{
  "model": "class-conditioned spectrogram diffusion model",
  "dataset": "strings of digits, spoken by a formant synthesiser in many voices",
  "train_examples": 39062,
  "n_mels": 64,
  "hop_length": 160,
  "input": "log_mel",
  "spec_augment": false,
  "win_length": 400,
  "conditioning": "class",
  "arch": "dit",
  "objective": "edm",
  "cond_dim": 128,
  "targets": ["last digit"],
  "num_classes": 10,
  "cond_dropout": 0.2,
  "norm": "layernorm",
  "activation": "gelu",
  "mlp_ratio": 4,
  "head_dim": 32,
  "fused_qkv": true,
  "qk_norm": false,
  "inner_norm": false,
  "patch_size": [8, 16],
  "layers": 12,
  "width": 128,
  "positions": "learned",
  "optimizer": "soap",
  "beta2": 0.95,
  "lr": 0.002,
  "beta1": 0.95,
  "shampoo_beta": 0.95,
  "eps": 1e-08,
  "precondition_frequency": 50,
  "max_precond_dim": 1024,
  "one_sided": false,
  "adamw_lr_other_params": 0.0019,
  "grad_clip": 1.0,
  "steps": 22800,
  "batch_size": 256,
  "epochs": 149.4,
  "lr_schedule": "cosine",
  "final_lr_fraction": 0,
  "warmup_steps": 1140,
  "weight_decay": 0.0,
  "adamw_weight_decay_other_params": 0
}
Rows from block 8, named by matrix and row number. Rows with one number belong to one attention dimension. Each number is 128 + 32 x the weight over its row's rms, rounded and kept within 0 to 255. All counts start at 0. Numbers have three digits each. After the name is the row's rms in percent of the matrix's.
# q: attention query, key and value (stacked) (model.blocks.8.attn.qkv.weight, 384x128, the q third), inputs 0-127
# k: attention query, key and value (stacked) (model.blocks.8.attn.qkv.weight, 384x128, the k third), inputs 0-127
q.49 113:093072110110148081109108164176075103138121152122098164139105069000145090084115137110131144117095135118125100137104132095124187190046101098117136133135151139105186124124092083130067084070104105171127147141135111141138106136137124086139107095116131128083121130156106100095117122058143113109114158106121144133063119081078133117081113109122116135144113098177161061124106127089122166111112
q.50 122:201229147084093152133106155094115100134145118162115101099129122053128098103122125125091047170141120129144098125108185162137115169179120147110077121119087128137143127093166211109089135154173128120106138182139131147171104062166168114149115122116100088148113153138166099119140133204127145066190110139135113088146152129159107128149120134165111139139136121192184174145131131144184114169106
q.51 109:119125129125156144140159089137104148106140154133142183085074100142141128138153061183130106142134107134178131110104118139090141154161069137145112081152120132135105129120112125159137138218173126152084117195199136137118120185131115172181113086125162126138129134143178158148132127221117148165168169176125060173215081176153160087103142108150071129163134130137136092179109133153162122156154
q.52 098:052054069125108145133047087152110169151085136133086135139156083167129071104135148090157149150083138110153078121114124095114170137173074168073117137106100141152148118109132162099074095098118132132163141149184130104125102089136145147111126168131134133105198117140118080053086108079120149189121119119137090097110090100123105153152140095164140059094143121079120071139132164081110159121119
q.53 106:203127150141068093099078083104107109131157176128114086190143090062142123156167137155113152134144121140107056130153070115141070119134129123055153112144113159121139107139085093122146147109103067130189143067067140144172130109139109082092084092158126097131125118064123135107079141092126141161053194111100180144159138131122099121104113096112141138149130104083128118150140133077073103083146
q.54 112:162178167105168129146122101097147139124130152107201142065175119001138107112090090125127143117148098119141133117107185134127076081118170135176092149135168134130119152162124153154099117128130090122161109101129147176139165086159136092169132104059153104068087118144174121064101099175153139100104127126124130052104152115109126142097120125103124142166142157156113172123143068186178101122074
q.55 086:091116126144145129170130173198101094084136164140168132147086082198153119139172083176116085166139135133143175107116115035179206162103111109146181139108092189127099148118071100120157154192106148101098157133101167099114105122184123148150124158115157116152153103125138077196130135188128088126197108163100136097168146138151121141183135146144150139118129142103122185110110086132105152126131
q.56 121:140098130179129058132149137110155117121080184097150163142175108096099144100111156119111191122194148107147100176190071132138132127069160103147182176131169144129135142190128111155129102064097145097128156062083145144121185140143114083091161145123120157122148130117115171129114168078157113153118147163061227122139116136105143113084133170122138150142094120075118084118117119096121143056109
q.57 099:112105094099105128173070148105093094133110162110105146152176105136132151168174089152144116120115108131126138123098137161115206127136104175105111086114118107102120151121148107134100120160121084208218115205247118091117092198149091165151165145149178145127159123123142111152130168142140096159127111119151056127130062093194127122136140098184100132118133117077113096129125145129104133165151
q.58 123:016071093159079078133161173127117149149105136146129197137171139000159154129104092113161181111157131143129164120121109121131149111047161119177142153128180159145127119164179124155118111127116143115175132108111129163114155103111138151114129127111134142106091139146127089126134140076164127125145160126107157138194154135087115143171125170102143134147114165122131111103142096116117135084131
q.59 095:208062091172137118120150176082094142082071095134085159151127090107133166130137164105147130183122178156112157163128105109212176128123132129132174189143096142124142132096135159138104123149180120170115179165100123165108119090146135135082162178174167106086082188138150167151099135102131127091073092153082190194110126137131142147147154143112146128157140172161111131132089139081113135086156
q.60 129:132141147119121088115132097170114139131132144149117141143121081195128093137203154175156171094154111150141151140177132147123183105119099125091140090124097134142151134107104080158168129115118090185125139137174130146151074211105096132150147131047115118205185147106095167155142141126174123186093136152151174146140162150097140156086124069128160160108176078125119119107211106095046143143130
q.61 121:098203182118171143107065130105117067101136087119143063115096124078118120101060124113129127139162194101120076118155153124112092132146157136141151136153071116116144113130099196118143097153141088084119135090075131144124134078124168099123123133160128127070091136141181141108164111124112119123127144148128179045190131151178091171155132180098174094147085140139064169117133113143195148090105
q.62 079:195135122143117134140120036171137086156116086087121079155078105082132135121208134139077123155117153161124137140143152080190148103136129149100100185116116128170107088058085068135068169166119176165203113178084142151184111150121110155080121161126116132137146198112155137154144174159117128095131120152118116130111124135144064111094154131154129168194143113110133139127161126127088119131159
q.63 098:057101119165167092149172077148076072141144166129145131101166156067126180159141155117120157096139108164130119089119075136151130115085153076187171111158163136119148169131159053187150183115105165173136144093106149134085187140122142120100138127118099133140131159103172159130148114099120139145104107152072177117099171148090131124171159167066167107172111088105127127188166084120093133073123
q.64 054:085163177153151165130135161110177145179049157162083158117186144124126132156152195154155167173126146146186155151120112147142166112169122125177154118134123145137169183160135114162150154129141144164117149147143103144115139135178172146112154183109135190218186124168136114138167147078131161159158070120127143194109084107189185128140145121153190127097154144084155109121133137090147135154159
q.65 055:093124102129124167132116125149146127125196107143142112145140134027128078183111161143111146124172143144128128153197162150115129131099165166128166157142119185130117132194140150144159174147108096168135166074118084097182171092165193115163133130177127130099166143197127140138093129109152159160127167143154122088111130149173075192134120128135181132102098097122160156150170133197133085209140
q.66 052:102101122104111108108117103096165100162153113097160069164127110159120144149202074162162142092170159126127113129101144116071123092165164140112172147120121101109168126100066113164114186132091111124150124144096131109140117073109095060147144051177077107073147105122148012138097143120148099109115145114074129129141137122182083129122104075072083132150125092087204122159124114119120130140153
q.67 050:148117110138123109128099143131127113095117104119095159075176112206143151144108121102123191116091135116097103051077145121107141120092081076175171157115140132098091082153172070122129105101131065109112118074138126153120134064146104060078157160123097110102117134130155122104117116079100189113145150063061154098119062139124119142057104122119074128132140112104143062155099091110186131109105
q.68 059:138078155112118144132097083183114115124107152138114116140100130255132165129140146164111157118090173064143098111116090101115133134184144140107142111126063166096166161156132167148159160157083115072115149156093141155096080153107183150104145083134155130167158123091152132119180152102122112145165104151157125171092147115140172148152136139152166117125112169093114099064124186107116173117110
q.69 062:013189151153153148115111104130122094129118200147185087143117155081119133153085144164126134157165118177158100136146135161125117121110125168152198185147081131127186135181107117138144156119154122147122141076136151085089148121137162120135140137204122164074130166193091139133114163135172122194142120169142117070133134115199140167149127131117182137121116140079191157124137086141142144104151
q.70 041:050152175100120113121098121149112141165157143109118131129096140091100140130060187118146104224084139118091144136174119176148106153178154111151088141117147127133089125125135133145130084109109192160157087145127113155185107193177123137111055123117154083074044093106114130158056127166129129190136099112112131091160174127116121114101089135141162147109097141131114150151176177196104138136118
q.71 050:147120032143118116144166146130093165141125116093168112112148130179106104088133131132180154122158148201126136075067143114163133177121118227185137142157122148132089122136134176096176160114119169076164129063080089103152109110106143087091102088156113097161127100099091018158091156130089123091115094085095079078117151085077116124131122125137107136137131134134142131120112119144106135147127
q.72 054:100092161134106173100156179061163171107162180170083145099157128085119144174159155149140154165138153128163121128158149173132108151168142160147137156103121114148150116164176110143120107132092102178141171141167108143176133149116140138129151143153135154114145114200145175118195104148153187215103176128127132123154102131127113139142120117159154122148122142066149107223091215149198164093144
q.73 054:135127081105148123170082125076038100206133113101165110138137200158116120172137178089131095113084131163126111107097080129125101131129112166145145097135074169148124160118114184133078133207128123066106114099111117131102133142147155136126127114107175098167171098122064119174093105074101140082169120176204140110139128076104122088131125117106192125136114120067149157091096115141119140093099
q.74 047:166154072110143140150185108176078107100128142153142158110103028178147134115093092139133055108140117113104152171136101083090099094105125156160085093128084105119163124099129088124098134139067150099098126147100153189076083171128148157127163101121101179149167143142127093150145146144150117046162169114132135164157133144116022078160139134088161155122120120136142089175120129129108131080113
q.75 050:179137100159139115126123117158028093103115126124117096124118146121131114133197140147087095157115132119140129093097105110170112128118112086105129081119101141160074153093105115091193109196087112103138181157050146166146049138181131119084120087144169102204155093094152162157112177124177157099104140160107132181081103120106144107128097105178138108112134160150061105085084162138109120140138
q.76 046:105050133155146125111142163113128157107107114139125090125161151183122108088171093112176134210149112130074128155115121106104138091166146143155139169135121156095165120152165087123127123145109099089063147106155157113116093158147172123133110077175099197081162144195122185109180147112127033100156118114100159063108173134183105081126180145117163119137141161129087141098083121117131130091183
q.77 051:143140115110168114132082127128133153111056133145117143109109130255148139125116126120130122065052110096123156088139106121061143124149092153117122145134103116089093182120148147070161123093135120116127123124113117088120183114137117107101142137128092144136172168097061155142142123136118153085126089106130068132168097120122108130058090079072105136120087146059140129090134152127101093087130
q.78 045:055141080104125117138158149114112121120113126146151135104151126212100113157095084117151103174173110184141127156130196183119120115109160103160116112144122145145159131187115061117111140156129089198117101179134103110135132149147168109178144118159088155081196128196085127064142098106170136138147126154139180155175115116169048101164134141084097109161112124163155168151141146152159131119059
q.79 052:151173173126170131112104161149115120144130167109181136113179110209117129126079085106140092124129116112116135180116173102113107075151129136138144163125104142112192180113110099161071105123153150159142124132178141094109130155176141124122138148185089134089133105219064071155148155168096054157143130135109125149174142122163045111166150072087090133135157150082155188128130161114095135165114
q.80 052:079104176128089137155152132112085125152130172158133147179120128104137122140175164127135093085128133136127080096100080135162132176149095144106140103146116116109102134114137160129133122141164193103089161179099115129068107141091164115095146159091224171215148087064115138184161146143142148147117134063128140187105144100077126129167189111155182142080107127120134148139087115086064153074101
q.81 055:190120114134145154136154174121130132151091131123111116094155210213113135171108047121150140068142158086092109115117180130096166090176142109103160100135115163122071113163103108135112180107085126113188101113123157167170152059116129109161166082075168131125127130112105098104171079110117111155112149174161102082140142146124146086091094098064151140131156163108138128176170121167130086175102
q.82 055:159129125157134084095171116178063130088074120150096148137153131110098101122170137138132120248135095140119143152134045085221108098142124083103102111109127091124130144095109143136162083159105099114109181128140122148098055202155132127137107103187138153103132123110140187125117173117125083115112097115098154171093146146109067126155138169135177096139184096131110126142098175114125150126165
q.83 045:218070064134146131072121098118138131109157115147139154170154143151139085130130181063095163209125116120177153111135144055131100139106098164151103101096124126119146107070090199121115111085094153076196131104112104080133099139137143105138128153180074104115142138156131077151153147104136150134097134100155101117051106114112134085113086131147080109143094096098098073157126142140156160159176
q.84 050:140152148094116146111123125148103145149143101123072170154081140075119096125135115155147159180163167140111115106143128147155138084136152114117145164135160167149138177131165088122083146185127117120189132201148070217183098139101112167139103048109111119144105144111106231144172164141127126155127143157154195190144147126122063127125171110167153128140171138142124165148163134198145134127174
q.85 066:186101100147095140148192158201141137117140112129140134147169094143124056121144138132111195197162173152132125122159080101149133131132134183137139083134078103132041101110123196108165174175109122044152159130101102138134115198125169124084125174145132107157181121134115115179113138143158143162150164113142175097139085161122165145142127146156188110126121132100043105128082123117144120134121
q.86 054:135163097103110149129188146199082102112125072132122079098128150180128087150129102179126175137174144158087147152160135137127155071138151114118165076140074157122140102185179162109165114198144106091161136104126133179161101195118150138096161140123150147103123132121067137121103116100161100208152136167144138078111087121158194157123111105160137120096148143045181116127150171146167128159103
q.87 056:155108067139103087128118142136102126114102108105115135114207129140121067128140129095128124137205083134108112169146179140141122120205141085143052149149132069109122127101152100113085097126078181130123080174165120096156113207144123091132108106140121076119178104156055153097143104133119121122095141084096152143188076106091144100072126114111072117096116106111065113191096126144126090108138
q.88 050:143127079067119092107129160156066084136092165164109089100143139172144164116134093095054099042051104156165122092136129116110178155102131130163079126123109133111099065116103120121141131130087074118107131083078137130130099114134101121138146169096104148144165134065148138114144105095141145060150081127145131123133172146099100080111162154061114114134121095076220146130147145125066128118167
q.89 046:167133111133106119162117115095167111084140154138119140096154095100128179135097088100176108130123131090091157145130109134104152132099128081166121134154162109135141112179140028159123133059163097119028101147169152128136204152161099121142152118152069185152142113091102208113133154102129134120116088106143140165096104111099036136148152179108112158108117138150096111150178106120110070085076
q.90 056:175154118115126137107138117161178129117082137111187134148133169074124114145099105168159153121131140076150105168174123153062132137111118109123184087134132153137159140190149127157099119183148208114183091200193068123163128196166136148137113105123098097124122105141105203104161125113138142109230098117163145157168104127166160166160125151174112137162123156189086118128161143136136132156128
q.91 052:073137155073122099116104115105154114155121157144103101085114129165133170104126110135112137093086106065144079145137168107066132111099127062125100162113181087121212159149130079112125098136212149190151089130180107079117145151071060126187144112103131122102072149172079160043138125138108118121166129116110128150164088124126099133115116123121075107121114077175129124142166087169143126108117
q.92 064:087168133157144145137120129123049157150137102139130138095113126164132119142148128085136077092142073163125139101092202137148151118112143125127101123116130091105138132106115169133104146090105137166150129101075089097062144073116095086179094058123117116088118122096089044111115089112141144103095112153107108148174201102131101085118095124047092131135150108094065168104085073164049101120118
q.93 056:049139185097114166131129122073155197190136135123146137157087125171134087149114124182151113074125148132113116130134166155103133154178115154147188129111180146141137123145136164150129167083171193159171062173124121101111102088109106185169101115068110132170106124128133068120075105123131173094176165100172094090119193152103126160128126127152135146128131131119190135102168160151162124191155
q.94 044:100129137157147167140129094090144085096122120177097115105133155156139086119157178136100150167091151126137092149096128088152130084130129124139137115134116103070073121088079175146105131149172141112159112151133118128083139095154116097121124233171168135155144071093107121168097080137135237130134125149111157154137098123135211137128075131096117152121097160111187120198134088114078129095050
q.95 051:119090112156131141137126153122113141161172168142020128104217101051134162108136111112147085084073115182137138116118099087127157121131151104113139161160146109165151165089057116184132108063149141128104120091087141200137155032119080111112132129098166180127189151068137137122149121146128112171126116119106123118097152138126119141124161098089186129122121134118131101107098145058141162109125
q.96 102:135075111115175081098054138088164091180190166132116092170135109187116120183158147157149097101104128118151087113131088113109084137115083139089081116098089110102114143142119075151122135107107100163176131135077114112176141106072154140108163146134112114128103123141143169154056118113106170103076162125094095063086111121156071123145128107109170091147095083105147060203108143089140139119085
q.97 105:103101104103153132122118122147132129175107142168120114179120120255138075118121108129126130087133157126125074164103076116104066146140088131126087090158118139144174110129129151173100146144133114149069142122131119130158165113121172132113151104147129102155161140105186152086157133116166101092124131105156131174086122081180104076135100148127130174142073150144120043059158137058150114129121
q.98 128:098145121106094091108134135163106130114087086196157131043209137005140161113187093176133177145136127135127150095138159138069175142148101119175196114106137123133153103124182132125141152148152173128140087159175112125138081116135135136153088090143048121148134100148122165150163117110097128169150146138117109113120161172123123160112134138154105162114207141154194074125133137139132140143126
q.99 111:170133121160183197172132143185162109109085119113164096169093121130144124072157139098087104162125110131135146101105117158123115140118163164119163083152137210110105147146180174115161088135155136098111112119144102090090066197064082105095129147087119155102167142151101100147096123111128108070180128101135148145107126028096115129123180154071127126138102088155072182114149106141098157148159
k.49 110:166153115142105156118135081077153163100119141130134114107155158158161148169173083119141105142105095128140131135147082188143102067146117089130142046123094147082079108128168121129169141244168143082161084153112134149094131140130122202145137142137124157163125098120156198127143134151120130164135084131138145137191158200161053089175117146120139125141166131127091178127179138141094113092169
k.50 118:056096111139131101142170091158157157140085087168186127154086145105120125138123130105063155131142136145133191121080131083155113064134144145132168189138132104120125110109104072110151107122061136166167136110106149130166144167152113151126101143122223097064138162151150104134126116216145147111114164089146098151128073071152176110074120120171131118136121129073077141117083150177164099123161
k.51 107:171144145081112118126109171094135115182073113130118095126157146152141161168136203063104145110136155121087152119135190094127111056135192129168119179106127103093111168106139167124097115054130193130203134153141150112181156094133112115085100168117134068136184174106055099106139110116155126075089100153147153136123163075118113175097107157103140092128106118086136150110154100134103091099103
k.52 096:092092126074150105144174169032153120182154127146129122157118183053132163141055096099181143084107152134135154114121098196158086167097108104120152112140064108136086193106113068105147149155078143083117115171069131152108118133098139141092151163077135148164080141098133143173117151140129149074077114113176162138130135136129141104128158120129154049138098127154102155107087158127132143110120
k.53 099:119115119108134128133138133136046170143131118118134122116116140113142106069152111145185099107115138143162145092101143166127148190100087137156118097096138153131144146093136169131125164179120116086090147136131164145087094116060157121128095140094064154115133141133190141154145151087134132133162051098124096062036200138073121158226139139132143182149142145200130113174150135124124191160124
k.54 104:100162130185089134102182142148094123110154120117099133130044125098139174114202179173079105194151075143145152132148092163160175122097136137127108145114175143139175061122124099131124147107177144186134153069146163138169138156119093112155090139212092118120124206147139118138138151104111169132146153159075110189195134142128170087114117148124115136107143093143164091141155126124110087155178
k.55 094:132160188112067135132160101148127154092122085160104125127194191186145152177151170118146134107157177121072157162111164130091107093182176135140112147132134099185138166149201195142148135101146139196123119192141122168141172129086141144150139064133146111149132155097096125151177154158148054139147143137175141206068143139148140155074169128118123164113160129142126149134142124146133121180152
k.56 126:160136151141141223130127115125110132127236107051064121074125127160080138151151148149173064142082115164103142110111121172161119127091109129157098076137186127116140086138119106151123149180210100154100087094146119138097112165112124131175132107162053141115107130141122155117128095066102136177087091124097113102101148147105096143172161117086164139121137140205140120107170110125102130143123
k.57 127:152138169121125125096161118164140157132113096108137122105098156176143110138096141083106157124136208129122120149137122067130103124165135066127181140134073149103117176115149160123169132140143207035067144181048125169114132123123174159105107117079127110177130103095084180114123099148119126112129153135155212160138205176085123142110117163099163121138153137183131164138113158100135161076152
k.58 110:188144194132194190126101066116147133059158147149101086088080111119176121128175203132182090171083125131149103162151102160159112138122123092122121091128122107133137099130068107162111136137203133143075093114136140106132113150152097106170122116153065130158151132120120149076116119108116119151097094152094146160083150148163071114077134112090086140125141076183138167068176099121095143158120
k.59 099:135160175129085134125129095181135090117183165150148116129180188193113089154166103151175146151126107124158114151174081124120116111132117097132135103109148112135158201173128061146159116161135143139148096125132182148185145174176150194178122094115146099156191063177155157105152148179150104179204158094161152108107151156161140121158146121161145118122152105131184160102178155110155154122106
k.60 120:138121113131141124126121145076123128178124131137136131122121180106115173131075080115206109111123148103116081155094172149074094148127121102129105108132103179143095110128130106104094169183113163008147112157060148109070117109075161143068110125118079086132065092137059134142107081092089114134161124153134167136141112158098104128155129174099090211135120168124146088110092147112127106082111
k.61 143:116106103162135112121196127160159144207159140131163161130146138137116130110200142152123108195133079183131166128121131152195119082137131153129134149120193138113151081132137084104141134118093093200148163089147136149190148173167126143150147139156177162093110133177146143129103153160148130134159102177134095124035106119146161092129106097216129092136145132134152114116094151195191090164155
k.62 089:115120097098161061150121208091059167199141186096117157149216155117118106140119130129106131080147120149140124144160112160100114100154105124153152072133100144132143133133126161099160140140095068096058141086110179171168125078115180137129129055120149176159180126144099104138184087130147100157127136148159159151137119148118157127121084093159144138130136148122184094043101145103139085143108
k.63 099:190157178136083210133097147068150187081163149104088157127113106155100108123122127160180127183116147112132122144143135127123132167175138174139119149102143179100120129183075222132089110144222074118102130110152161152158144096128108111198110079189117156090155143135127141101062149111144110173125149153136088132176125152122080141137169119128118118121145178156172135142138108150156131166124
k.64 060:156180152153130163124164129100173121178157130140116132138158111188134130156175136191101140109142134121120122145206139082125164098131183136170111186127139113166101164141111176145105197148166201122166179185181135123164145182178157140121150143121101120166159122106089177147071111154122134143119149089100147194153110128138167196100110138125090112111158151139228141174138132105164131128121
k.65 051:161114081095168145115155166149108101195162099141139126154143067184124061140079105113123154148180152178086178148122133144159127119153064176123201145117085152147130089118136158123149208126157140122114128172132132128152141134154175159123132185129137176127170071120193177154111151187137144169097155103171092080116123144125040160144172112165127109118134099119177146138158134148135149124166
k.66 052:151129112129161133135141163055190119167110079087090124133182197158126067095087148125158162168171120138086097099148133066183116066087085102136186116129097153084136126143065127120036126116115122121147121106156108136145119104100115127109147161151148091086142123154076094143156082112104135075196063134110120109124116104113198146119108101123100136129126072102151163103135102135154127098082
k.67 059:065080091147109135114177130153164103068177115100123062117083110093140151097185169138119098171167104145133176128139067090114100118068193102103094159146132096101113063144106159123170150115070128128113162049127132105144136136090112090096123177169120117101100145114162096095096094110161131113057155123114079100122101148138176102147113122083122145120093118122170095136132048122153098146090
k.68 069:085165168044070118124123170160153126187114173107168053161131173135137080104143066137109140125149151124099110181071135104114175100109099131080185069135136151117120129113112144124094111192101104128114106163157137150173102153162128167123141098092171079119133177163103123186140132201134108112217122129142125106118086115130169105118129115152144140129110088109188150118090102167171122138094
k.69 073:172110134110158162128166178146151136163143122155169110154135165190118147167090150160124137159129192137140144140134139143192168184169107126125231108127128190138106163132135176131122149160169166110167111152159149098113160180153141206165110143104167145184148092166169172201072091161179144138150150112118126085148091175126121156131115159134140116137149159139175165105162161125177149147095
k.70 048:107125152123145131135156093146091189103151179155104116117152072140098127162130171190132117138210138133100154113120124166154131126125128173139150097093166099135181141150170112093156165209164050120187150115179129120169164137130123132177137145112147108148155104100151115123224144136101125182112163139123153095103164153128128106206096134099132101104167110133198097140135131181137194152178
k.71 057:139131092075158132140098135101133118160103148119176148112140183151104106132100120128173153119141096147125120131127189185143145096154141151136209150133136146116091066068082084130083172126121091122097099094128121072131171100159128133095110194145072138104197133169034075121147076145170131108079105164150151091175119150133202115142095107091123129124109115109109119145171151158107148105200
k.72 057:117144152162132128101116095146135066101178076132123089113125114141131177134143137142093139118082137176091116103158149181117134094159157150175087138126113131138124166160115150151206180136083125167190143082171098153161172121136175143128109133127187106147138095171122154113139089141144171128137174124106141066135086139128223139099130180116207129117137125074133172205156178088179137158104
k.73 054:133115123086151167112114141106144159177111088130153131165143103176127056125120072154113159162141168137164128150124104187185173112106156109047185143161101171135151159111177113137128062084110110167203039165167108100144098139150116143112106129118133127095131180145170109132148154145138111121118089104107159098106102091154113116140164118125129103167117082111061112096084073112131116135218
k.74 059:106083142147090082157108116145074151114131140112126076123143117068136178126163105092142106090167156159087072062137127115055137115067143078107176158137128127118149137178143145149154137128095111089138090085083087105140120095095107080138060103105105109164124124066146145116084106046128123148113123078064096147111101137120066122114142159105069150126126129152110045148152088103156125104088
k.75 069:093118088092126132121111091129119176121092130137093147180109109101125128104186123092145123090087108139186185154118094118136167196129089124131101094110153125150110159087192122136051139077123185119107177141133112158116070125136172150099124138100087148183123148065108127122169135103151112086153085101185141218105210135101081085130148151138151113159141113150120109075146130117074138084171
k.76 055:104124132098129071160082079141075084165120087129176107113158055070140167136152117167120097150093146145102144146121115176108162161130147126155125127118074103164109148147144105126215087208150121116102146197136150127163067161151145178122110149109182151151111156153108125087075186123133075154132101139101180149108065081136154165118155140158093150124131123143123164143146091083093118107069
k.77 051:124140086125066130147156134175150088129125145122149114176182181098126117173147087065145149151161156132153093134104153110158156142105090107187118126156113065107116132126157135105152159126130175138149123117122143000140135076125106157124147144123133111107112092164130078086103101133126088073139110049087138165127099145121168107174115143057070119093140074096135138100105085084089122098151
k.78 053:163112114149137121100082082110116178103147081118168126103132131126125159104103149105103164130147132189107127139106087129153119191134081135120231158150146107136079126136147158115133111096156172101116069065151084110140167117132113108147055090139128095086115177152189084143039155109132155122133162164118072062141095119122119149127091082166096127147159153109174116135164127122148190196143
k.79 064:170172148144143137149162107153154157202078142135140131145098139130110177150123156111113166162156163150094125089170119123178152142189158074138188126144137090115119134075111163137098180145107171150129078176170131155092198190093165156147142074092135101202122114078124192166142122128105119119109067153126104202122167135096146102103102139125146117136169170179137159118137193092146117125119
k.80 063:165186147134147192154179147192131145092127158112112111117085071169152106137146093204112141139135142134134138185163202156153177122160155117132149128127153148144138121140157106213143186123151138177121092110140119168163141145092112105135125153118109099123099166176126160084106094114132146145157160118134115122168179156121137138069136157147133167112141152135149142228213133168173148197149
k.81 051:179159137134109191130162145180129152105163127061139182140119056136091080173061175137181122168137186143093201133112133126163134128117147086118099151179090156107105130109112149143094168119121125127091134069141115154129167158173118118105152131161105112150150086136159084141133163107102095114190093158144099109103127151131113136192177151103149136085101171126179120037189135134125114134172
k.82 071:152170156153127185156141123128094146147123128137118139181127148100128116133192125155128147212160141144157119179123137119170152091159144190137132124109161170162138151141130159176138192154152113143137201164142142212172142190170183137145084104175164127114143127127130142190137144155176103154145140160191158109138195140155169128138104172161195123147162121115172166152157158162141161184136
k.83 052:180163128127150112110079177087115143198119150153125176183140126110122213146096162140160124132126135106136080103153115146113128162194116142120110153106123058124104144139193109164126126131127108091137117178158128115116171151108160137129164158122145161226182088092120134142163105119107085137075083116133143161154136051106170160168108115123164127162118149146081161113105087046076136118083
k.84 053:123146122151114183156170185119076139141056118149086084122145226104122146122167158122081128112064112111131106189162151146120139090125111144104125068100102189166167116116070131080152088131154143125115137117121141093145096143207107101101125163124137154185134092095105068083165110169132117145118132184124084108183128134116150124139159155093144098138119131124130114154076132162122124091225
k.85 049:200131149068160041098134090132128143190091119160121169146125174123137110114148177084107137160103084150110101195103169190160133122148150092117168153164019154143165133111084116103076111144123091098119110146141135126125087097195168126164129122158147132149123140159154100163193076135132134163118104155127154045130121097164116122113081111121146109091140118068161099127115152123110153139139
k.86 064:200143114122175135113147164092141124158091058146155118166123118184132145175152097158140129153216112111121151148126108144179149134176150115092148091149067179127104159140147096093120198202100108106079147181100131135147084149119139161103175087093126166187135160169107127198109108151160102132139148134119120154107140182154108117152134135193209121114167117110165159083113122154104100147134
k.87 055:165157083140135144142120167135141086027137094144096143088142150144132114106179140142108112109099078120093175155165128125152122095150137200158101140167176132133109192153201136104133099113198157150153145163142149123177105162141125082128149201150147151163164161177116086154168111166096111147139193163102106120162150130150115144128111167166102102136115210101140140159191131133083117108179
k.88 059:144156145175140130128161107150101127200136160121137117175109142151136136116165093180118177137189113123147149125163212152179093085175123166124129131144149140133115074118111149139142141091070160164189152102133134148135142149176157119161124105183112157106085092181089082196058110123174084137110138124066109144123170137150117089138174119120113138157204193149144111093144170159092137161085
k.89 063:150076111149097161149113086179098122062185148128143088119100051131142104084101150136114122102104163102079157088116111115091117182097130059158160112152174119154148110193086137145159154097143134074102083079151103130130113090066096120142103119122101122134110194124199154055083150086128149160158126093114082100117121173130106115137132135152158141125128118169106083199143112093154076140105
k.90 059:092119146121134155120134156145164153129134162148156109125169160166118100181097145126140155070125178099170137123114140087123169132111137071132184088124169138161129127130182093108044086123175129150146065122160125077124153119114084162144176191106116139136115132106083176111187158078105081116163121171132165192148080138117098155086128153127059119157091172156167096118129088109105111148215
k.91 051:151183156153112140143177148151155087077170117126124143126148138103118130168167085142135081154095112107127199178120135135126166135135181142131053138093143099118060122149169125165137120074123137175155156180154117183197077119158116118149132114176139125083086160182176092124076074160178099156130166108075140154128150148202104089106092125099063109148183126120140109098136091128134109147120
k.92 073:094097083117127110114126127147108120111113114115082088173083131086118077089115099143145120133091095095097149105094110060136090150120120176112028108101120109109117113049128129096117128121119094108141149084092111096104075112088121110065092143148062112094064105113096040146065141148115111097107149099101102121125155159074117085129134142098070132126117098082070129107120173118072124114178
k.93 051:107095108137133146120120122116150124156129116118105142153126164162124140113119163116136186149110112171136120071145111123089146164106037126107200110076149077086080096148126143076074121056169104148120125110189099089119151106147178082164072222147114134108072135108125157157111130092170147114105072106093088090153084101136186132152147101124083140086116105135171066142134139074091112125131
k.94 069:158135152168051149080153150127116117067153115122163135133132091204156091138114191190093144152143185163126171161178173107191156137129159133161167180157130143118099166182116185107202129126142143173107158114131137125154165176126125165162155138166176077113118128153167129183082172168153137148182106133101117106089125161160099158151110124124112154133121141091182163160117131172158104149130
k.95 056:067132091120143150166149116064129103132113198148139153151084140202122115117128082097134111154130087112140097105091071143107134132105075191132070047147182120136134124134128091166108125079064172129142137104113121149088120126134096057155167138133118118126165114101128117070088099121124153129107154115113129140137136079058090043121140149097128141121104057165085130158170159104073135092106
k.96 111:160116186105174124110137144111188083255167139124160138130128141155068111109104111141172163105135117096162061118098110107132127123095124124137148166115155128125122153166118169160078136119142097132161132165129097126118146117160106103156195152129184177070087103144160103088070119140137135133126135200118114105140099068138058143134116111117106046177134124127144121120163138106148092151124
k.97 096:160167184126172153083124111152088138195106152214150156117106133099151072117150127137112127147144137142119138087100126078140181093090127150150118139166142151090106157102155131138075158115102149138120123159121133138093119142142077128177096144123126117084153156164193093160170146179118131151156124092118089150146179118081067125158096068045072202128186103104105181132124121174120105173162
k.98 128:204158150122087117138152143165126150124084083223110116139093116165118176136209100141150120106129182163096112111136163149136128124175158132136135120104123121110176125118178137132181162165121092124143153159109104153156108054143170142109090074128130163192101083101118150168133147157133096167158158168093139132131192150196140188094131124141148166125176155100199125078123128133191137115131
k.99 120:021126083129129163124128157126082149084131109120104144108098128067159119105085144082052084120118140124109139175147127168145154170076136100125030161154135138087086150136186127068091094132089146120138152119127093144148172148171108073166115118138142110135145166135134119061124124124110123152103132072147104160146105101094170045094184118155099124115086170129080143140145122123124093138169